A small audio captioner, trained from scratch: 14400 steps, trained on single notes of 20 synthesised instruments.
Rows from block 2 of the audio encoder of a small audio captioner, named by matrix and row number. Rows with one number belong to one channel. Each number is 128 + 24 x the weight over its row's rms, rounded and kept within 0 to 255. All counts start at 0.
After each channel's rows are labels from the 100 clips, of 14976, where the channel reaches its highest value: "strongest on" is what is common among them. Only what is clearly more common there than usual is listed. The data: single notes of 20 synthesised instruments. In brackets: how many of the 100, against the usual share in percent.
# convs0: first 3x3 conv (encoder.blocks.2.convs.0.weight, 64x64x3x3, each kernel summed), inputs 0-63
# convs1: second 3x3 conv (encoder.blocks.2.convs.1.weight, 64x64x3x3, transposed, each kernel summed), outputs 0-63

convs0.42 [ 50 143 105 154 113 141 114 137 139 101 127 108 158  93 106 119  93 142 122 138 146 130 104 177  94  92 141 125  81  86 126 128 129  66 107 143 149 114 144 139 102 134 108 111  93 148 126 102 109 112 110 111 121 161 110 142 136 103 124 135 117 137 115 115]
convs1.42 [122 152 116 121 173  85 151 116 105 114 133 186 109 149 119 140  88 120 130 138 127 137 132 130 120 135 154 133 152 125 159 129 133 110 109 117 119 106 122 127 118 127 137 155 148  77 143 101 124 155 134 128 106 130 182 150  94 126 110  95 108 113 217 133]
strongest on: white noise (59 vs 8.9); pink noise (30 vs 8.8); clipping (27 vs 7.9)

convs0.8 [134 112 170 145 137 143 120 120  96 141 127 132  67 136 129  99 158 105 133 165 129 152 113 131 131  80 107 145  88 104 115 140 140 111 135 102 169 157 127  72 138 138  98 121 131 134 177 150 110 123 151 110 133 144 144 125 152  74 151  93 119 112 144 104]
convs1.8 [130 142  86 117 143 117 105 147  94 147 117 141  52 121  87  98 158 107 120  91 145 148 123 136 128 128 156 136 128 122 144 113 148 127 125 118 126 144 128 141 124 126 109 127 132 131 100 138 131 127 154 119 131 124 141 100 118 199 147 104 149 103 198  79]
strongest on: clipping (40 vs 7.9); text has "clipped" (40 vs 7.9); square lead (35 vs 5)

convs0.60 [156 113 151 121 129 146 123 111 126 146 124 125  88 145 111 128 128 121 132 127 137 126  51 106 128 128  84  74 118 128 134 108  89 123 148 115 110 121  84 104 157 134  98 161 149 163 109 130 102 119 124 155 141  72  99 120  83 124 156 106 103 133 109 120]
convs1.60 [115  82 126 115 134 133 126 120 120 130 130 136 115  75 157 148 184 124 117 148 126 146  88 136 146 152 146 175 128 129 120  64 117 172 172 113 121 157 118 136 141 125 148  96 115 166 118 129 149 145 118 134 123 122 115 131  77 143 120  99 129  72 130 140]
strongest on: clipping (29 vs 7.9); text has "clipped" (29 vs 7.9)

convs0.4 [106 140 131 155 116  68 127  95 131 110 141 116 120 153  78 137 105 115 134 132 117  72 123 150  98  81 143 122 140 109 158 167 139 104 111 127 136 101 124 141 123 158 147 139 139 116  86 145 148  86 141 141 103 168 124 134 100 148 146 133 131 170 171 109]
convs1.4 [128 140 132 131 103 105 107 148 166 132 136 109 113 117  87 124 129 121 118 137  84 152 123 117  99 166  93  70  90 107 183 120 105 170 133 100 123 113 136 124 131 133 116 106 116 115 112 115 111  67 106  72 128 144 136 140 127 130 125 137 103  90 155 113]
strongest on: octave 6 (51 vs 13.6)

convs0.19 [141 126 125 121 141 139 128 134 130 148 136 132 117 156 129 128 182 136 145 144 149 149 123 156 164 148 163 128 156 134 130 117 128 126 139 157  69 123 119 170 147 122 174 132 127 149 160 148 134 122 182 132 152 121 146 164 156 168 201 164 142 138 151 121]
convs1.19 [123 128  94 145  86 101  77 125 167 137  96 113 135 156 100  97 120 114 106  79 107 130 129  88 114 108 107  71 102  97 117  91 125 143 104 149 126 107 129 141 122 153 115 130 121 153  74 126 121 128 138 113 108  65 117 112 122 128 118 111 132 146 121 128]
strongest on: clipping (30 vs 7.9); text has "clipped" (30 vs 7.9); organ-like (25 vs 5.1)

convs0.6 [136 129 115 132  74 132 121 142 120 135 112 103 136 134 111 129 183 163 129 172 163 153 128  97 129 114 106 108 118 110 116 136 133 121 149 128 141 120 153 111 164 130 119 136  73 127 161 109 105 206 175 109 166 147 138 106 138 111 152  99 134 139 138 114]
convs1.6 [ 91 151 115 122 149  91 101 107 117 146 102 138 109 144  75 131 122 109 137 113 140 129 127  93 128 116 117 158 141 112 100  83 139 141 125 127 121 113 119 108 114 123 103 134 140 108 120 102  56 143  80 168 142 127 147 133 118 158 124 125 110 152 144  55]
strongest on: decaying tone (85 vs 40.6); marimba-like (44 vs 5.1)

convs0.28 [ 96 125 141 130 126 161 117 165 157 129 116 109 139 128 127 142 124 155 137 145 128 114 140 143 142  74 161 125  98 115 150 129 122  65 128 142 183 116 127 156  93 159 125 126 133 132 144  90 112 160 146 120 115 151 133 133 152  70 139  62  99 127 121 122]
convs1.28 [128 184 135 129  82 115 114 114 149 132 102 123 128 110 124 117  73 144 142 122 129  97 123 139 122 127 110 104 157 119 148 112 149  75 140 127 129  81 151 133 107  82 122 122 104 102 102 116  83 116  86 104 130 108 144  84 105 108 121  75 129 119 130 105]
strongest on: sine tone (33 vs 5.1)

convs0.18 [ 87 128 101 169 135 130 120 156 138  99 143 119 139  82 124  87 122 123 122 121 132 116  84 158 126 105  64 123 120 118 114 127 117  98  99 111 153 110 120 128 114 111  74 129 119 141 111  69 106 100  94 139  97 135 105 134  85 105 133 131 136 162 130 124]
convs1.18 [140 163 161 123 160  90 136  96  97 125 144 170  89 113 113 132 124 128 127 142 138 133 158 115 128 107 141 128 120 127 162 142 144 141 111  74 126 102 166 141 133 131 132 191 137 125 111  79 101 135 105 150 100 141 119 135 126 122  98 121 116 113 201 135]
strongest on: octave 6 (44 vs 13.6); sine tone (31 vs 5.1)

convs0.3 [105 132 123 107 124 131 149 115 125 109 164 120 103 122  91 142 129 137 102  97 106 119 155 111 128  77 129 143 123 128 138 144 168 141  92 127  84 130 101 108 121 177 133 180 174  83 118 128 115  59 102 118 130 136 135 139 141 148 145 139 112  95 139 154]
convs1.3 [102 126 111 125 124 106 149 114 211 118 134  83 128 176 136 164 124 157 134 118 133 128 151 140 125 121 104 170 138 142 194 123 131 136 130 139 106 158 140 135 103 131 129 117 121 114 140 104 147  55 137 133 115 150 139 128 151 141 130 115 109 141 152 164]
strongest on: octave 6 (58 vs 13.6); B (28 vs 8); note: B5 (25 vs 1.8)

convs0.34 [154 115 131 139 148 101 149 146 121 127 128 137 102 151  97 124 127 104 149 113 130 133 123 138 157 140 140 100 179 135 134 113 132 115 145 158  80 110 110 148 167 138 128 148 117 117 146 147 158 174 162 143 162 113 190 186 134 136 174 126 172 142 139 140]
convs1.34 [132 121 123 153 109 111  76 124 156 128 106 108 139 143 111  83 125 106  92  90 110 119 120  99 100 118 111  82  94  67 124 116 117 151 105 136 132  95 143 133 114 164 128 128 131 155  88 100 114 101 124  91 131 102  69 100 103 124 115 116 135 138 120 136]
strongest on: octave 6 (40 vs 13.6); D# (26 vs 8.1)

convs0.41 [104 172 147 125 133 138 144 158 149 113 165  82 148  78  88 131 101 161 109 119 106 141 145 134 103  81 134 115 117 102 145 125 142  73 124 127 112 116 129 128 112 143 142 144 153 112 126 114 135  46 117 127 106 162 142 133 110 155 128 142 109 116 120 150]
convs1.41 [114 165 114 104 116 123 149 127 178 122 132 126 137 133 122 137 105 155 134 128 129 126 152 121 112 135 103 140 134 115 205 106 125  74 118 125 104 132 119 111 133 122  68 120 109 105 112 120 118  83 136 147  99 125 142 119 157 119 147  57 159 125 159 150]
strongest on: decaying tone (84 vs 40.6); clipping (33 vs 7.9); text has "clipped" (33 vs 7.9)

convs0.30 [112 135 132 158  92 131 121 133 119 108 119  85 123  90 121 119  96 134 121 161 149 132 122 158 108  73 118 120  90  86 109 130 118  71 112 129 159 111 166 145 119 133  79 117 126 139  93 128 111 109 127 112 132 159 124 111 152  98 122 127 110 144  61 120]
convs1.30 [133 148 128 135 197  99 133 146  54  98 139 168  53 145 123 145  98 122 150 138 143  97 120 123 115 118 168 147 130 117 147 136 118 139 116 121 122 116 133 121 133 134 126 143 129 115 129 108 122 147 115 138 105 133 118 152 105 138 125 122 107 125 205 123]
strongest on: white noise (63 vs 8.9); thin (high-pass) (42 vs 12.1); clipping (29 vs 7.9)

convs0.63 [106 126 111 158 124 159 221 141 116 120 171 139 137 116 146 107 143 123 101 122 144 119 109 118 137 134 113 115 110 113 102 131 134 126 113 129 132 153 117 143 140  98 149 147 108 150 131 124 116 116 108 131  90 121 119 130 125 173 103 125 132 117 103 223]
convs1.63 [150 122 107 132 142 119 191 138 124 123 158 136 129 109 138 140 139 173 124 147 125 129  58 157 134  94 158 159 132 164 155 124 179 107 132 164 140 142 139 128 146 127 147 135 115 152 135 121 181 150 104 134 147 131 112 132 105 103 141 126 130 107 128 188]
strongest on: mains hum (42 vs 8.9); square lead (28 vs 5)

convs0.14 [ 25 111 111 154  95 128 103 138 137 126  73  65 125 113 117 128 113 175 125 136 124 134 112 127 125 127 115 110 114 140 135 111 125 134  82 128  94 142 122  95 151 124 126 101 106 128 113 121 115 137 134 111 137 129 141 129 117 168 142 128 105 127 109  93]
convs1.14 [114 132 138 132 142 110 132 152  79 120 116 135  92  95 153 187 101 130 112 159 131 136 157 137 145 170 141 120 155 167 124 142 111 123 153 116  96 126 132  91 152 124 127 122 149 140 125 128 100 120 159 143 120 125 136 109 152 114 169 146  55  83 135  97]
strongest on: thin (high-pass) (42 vs 12.1); clipping (31 vs 7.9); text has "clipped" (31 vs 7.9)

convs0.25 [ 90 129  89 195 130  93 122 151 143 137 128 149 147 108 137  66 117 134 120 107 142  51 121 122 108 125 115 133 138 118 131 121 117  82 150 147 143 112 112 111 115 106 139 110 150 158 120 151 128 128 132 154 115 148 129  98 127 177 118 114 150 161 153 120]
convs1.25 [124 117 170  99 122 136  72 133 160 129 123 161 101 137  82 161 135 119 163 149 145 132 130 133 152 142 117  99 106 123 125 131 157 133 116  65 143  97 155 154 136 128 114 156 113 124  94 109 119 105 128  97 142 120 147 137 111 136 127  85 161  68 132 101]
strongest on: octave 6 (35 vs 13.6); clipping (31 vs 7.9); text has "clipped" (31 vs 7.9)